Weights of a small contrastive audio-text model: encoder norm batchnorm.
Rows from block 5 of the text encoder, named by matrix and row number. Rows with one number belong to one neuron. Each number is 200 + 20 x the weight over its row's rms, rounded and kept within 0 to 999. All counts start at 0.
# fc1: MLP up (text_encoder.blocks.5.mlp.fc1.weight, 1024x256), inputs 128-191
# fc2: MLP down (text_encoder.blocks.5.mlp.fc2.weight, 256x1024, transposed), outputs 128-191
fc1.47,161,223,200,213,167,178,235,202,187,248,221,227,261,200,171,200,185,211,199,221,229,175,199,197,208,180,209,176,185,215,223,206,205,201,183,199,226,178,191,153,187,209,189,200,206,228,207,228,171,232,206,181,210,179,203,171,165,190,219,201,171,202,169,176
fc2.47,200,188,201,195,200,168,215,214,220,256,195,226,208,199,139,157,170,221,197,219,254,193,209,204,176,201,201,186,195,201,181,222,213,206,177,187,249,177,177,206,162,202,184,194,199,212,188,213,189,217,206,163,211,179,183,210,176,216,230,209,168,194,173,201
fc1.48,185,214,209,186,201,179,224,187,189,251,196,188,199,208,194,219,212,214,202,221,221,155,170,190,237,189,168,198,186,186,155,180,206,193,200,231,204,222,203,204,154,179,204,193,202,191,156,226,208,201,208,186,209,151,215,205,205,222,222,203,170,176,191,193
fc2.48,149,208,223,215,218,166,199,224,189,218,171,169,196,201,212,204,197,221,208,205,203,177,192,201,202,222,172,199,201,153,162,207,194,200,215,219,175,216,221,209,174,204,217,191,218,202,157,224,203,205,225,190,206,186,215,169,210,178,204,166,217,193,220,221
fc1.49,202,199,228,229,192,233,241,187,199,236,198,248,217,212,190,164,195,179,209,200,222,165,191,177,192,242,196,154,208,216,221,193,185,216,183,195,188,204,190,199,174,224,183,189,156,212,221,218,200,234,212,168,196,185,248,184,196,171,237,200,224,228,193,223
fc2.49,220,175,220,216,221,175,221,212,182,216,227,220,187,211,218,187,188,199,210,161,197,197,178,186,210,194,207,192,184,226,217,227,175,186,211,212,162,210,201,232,165,203,192,213,198,198,207,210,188,229,251,199,221,153,224,198,197,181,214,184,236,245,208,231
fc1.50,187,225,185,188,198,196,223,198,177,231,223,225,225,182,190,216,191,192,177,216,208,180,191,223,212,219,197,201,203,209,220,179,200,199,197,197,185,197,215,149,171,219,217,180,173,195,210,236,210,229,211,181,197,203,222,158,176,205,213,193,218,227,205,190
fc2.50,212,185,193,212,197,210,158,176,225,186,213,222,214,188,200,204,204,219,195,225,211,204,217,189,212,202,209,207,199,178,200,192,227,209,164,189,221,197,197,196,189,177,190,234,218,178,246,162,211,144,216,170,202,235,167,226,189,218,186,211,157,178,176,188
fc1.51,177,226,208,203,185,210,261,179,173,254,198,202,214,222,187,194,225,187,177,235,259,161,168,193,230,209,216,181,196,193,206,178,191,200,204,226,204,200,205,183,157,223,173,197,201,221,171,221,216,221,193,158,178,200,227,212,189,182,237,194,201,210,142,194
fc2.51,177,179,165,206,191,205,209,184,187,223,194,176,202,225,191,197,186,183,192,202,231,174,183,204,188,200,197,202,210,177,180,176,197,225,207,228,217,174,199,219,163,192,181,162,217,215,181,197,217,196,141,187,200,204,178,229,187,177,211,180,211,185,212,234
fc1.52,212,180,187,210,214,188,206,184,202,211,200,189,205,201,188,194,207,172,181,227,215,181,194,225,197,203,202,205,209,232,198,180,224,200,194,182,257,167,186,167,177,177,185,157,200,207,171,219,202,199,208,159,234,185,214,161,198,188,205,190,194,223,160,207
fc2.52,227,248,210,188,198,243,199,197,199,188,206,225,211,204,175,216,205,195,211,221,223,202,234,197,192,235,192,208,238,187,186,189,207,215,156,185,175,217,237,189,173,227,216,239,189,170,214,200,186,204,211,179,195,199,195,226,199,198,210,207,200,210,212,192
fc1.53,181,200,177,229,203,171,210,190,186,221,227,257,221,212,190,213,200,246,210,199,219,215,195,219,187,195,213,179,196,198,222,203,195,192,161,207,205,193,193,193,168,193,185,187,201,206,200,225,204,209,195,185,192,181,201,179,164,201,213,207,203,192,187,174
fc2.53,198,195,222,198,223,178,194,224,218,174,171,174,193,152,219,200,164,175,185,201,181,205,220,189,184,173,199,197,204,202,180,230,222,208,213,210,203,216,215,203,211,217,229,172,171,210,206,206,207,229,206,212,198,215,203,195,227,206,201,178,217,204,232,194
fc1.54,206,200,194,207,202,209,243,222,183,187,185,183,234,234,178,199,190,208,208,210,190,213,191,218,223,197,212,192,198,239,201,209,215,190,217,201,184,169,223,167,185,196,214,210,186,199,176,253,161,197,219,172,230,199,228,175,216,214,232,232,207,199,174,173
fc2.54,236,217,216,187,221,216,219,223,210,173,214,205,210,153,211,197,182,197,200,183,206,212,219,213,190,181,228,181,245,197,194,223,185,188,202,231,190,184,190,251,200,199,196,201,158,197,231,184,209,202,229,220,203,184,210,199,219,171,208,179,209,206,191,186
fc1.55,188,198,210,203,194,186,243,202,216,245,203,213,239,207,173,180,191,194,197,235,243,155,198,188,217,202,181,193,183,214,192,195,222,214,190,182,201,197,191,176,147,193,200,202,176,196,193,226,199,227,207,139,203,173,214,179,188,209,226,191,209,210,186,188
fc2.55,214,201,213,202,176,215,240,196,200,244,188,194,223,204,181,178,201,205,192,240,244,181,194,197,200,203,219,178,199,202,161,201,182,198,200,202,220,185,200,203,169,204,174,192,187,207,171,239,186,216,175,167,203,178,194,197,201,205,256,198,197,186,185,200
fc1.56,185,187,188,231,156,187,269,192,196,214,172,248,192,215,189,187,183,213,181,196,236,197,188,198,204,207,224,194,176,194,226,196,204,168,183,198,219,239,219,200,190,230,206,199,198,212,174,188,152,200,225,201,242,164,230,206,201,186,208,215,222,208,186,199
fc2.56,203,221,212,176,187,213,182,228,241,166,205,182,188,191,183,196,187,209,217,202,189,193,229,190,175,174,191,227,235,201,195,179,229,224,215,188,206,178,179,181,236,213,220,172,171,214,201,189,243,238,181,209,184,219,156,192,180,219,177,189,180,190,214,162
fc1.57,184,194,194,208,181,176,206,165,201,240,194,186,213,240,192,182,195,175,185,223,242,148,192,178,214,240,224,172,208,192,225,181,180,201,216,182,203,197,209,200,157,197,205,169,202,184,179,218,200,208,185,170,215,210,206,215,199,187,212,179,202,228,170,223
fc2.57,167,188,183,196,184,201,192,208,181,230,204,163,199,196,186,209,218,172,204,181,206,170,184,179,218,218,220,183,188,188,211,187,174,196,232,183,189,205,191,214,137,181,182,158,212,194,211,190,193,172,208,206,246,211,218,210,218,151,195,162,197,214,184,219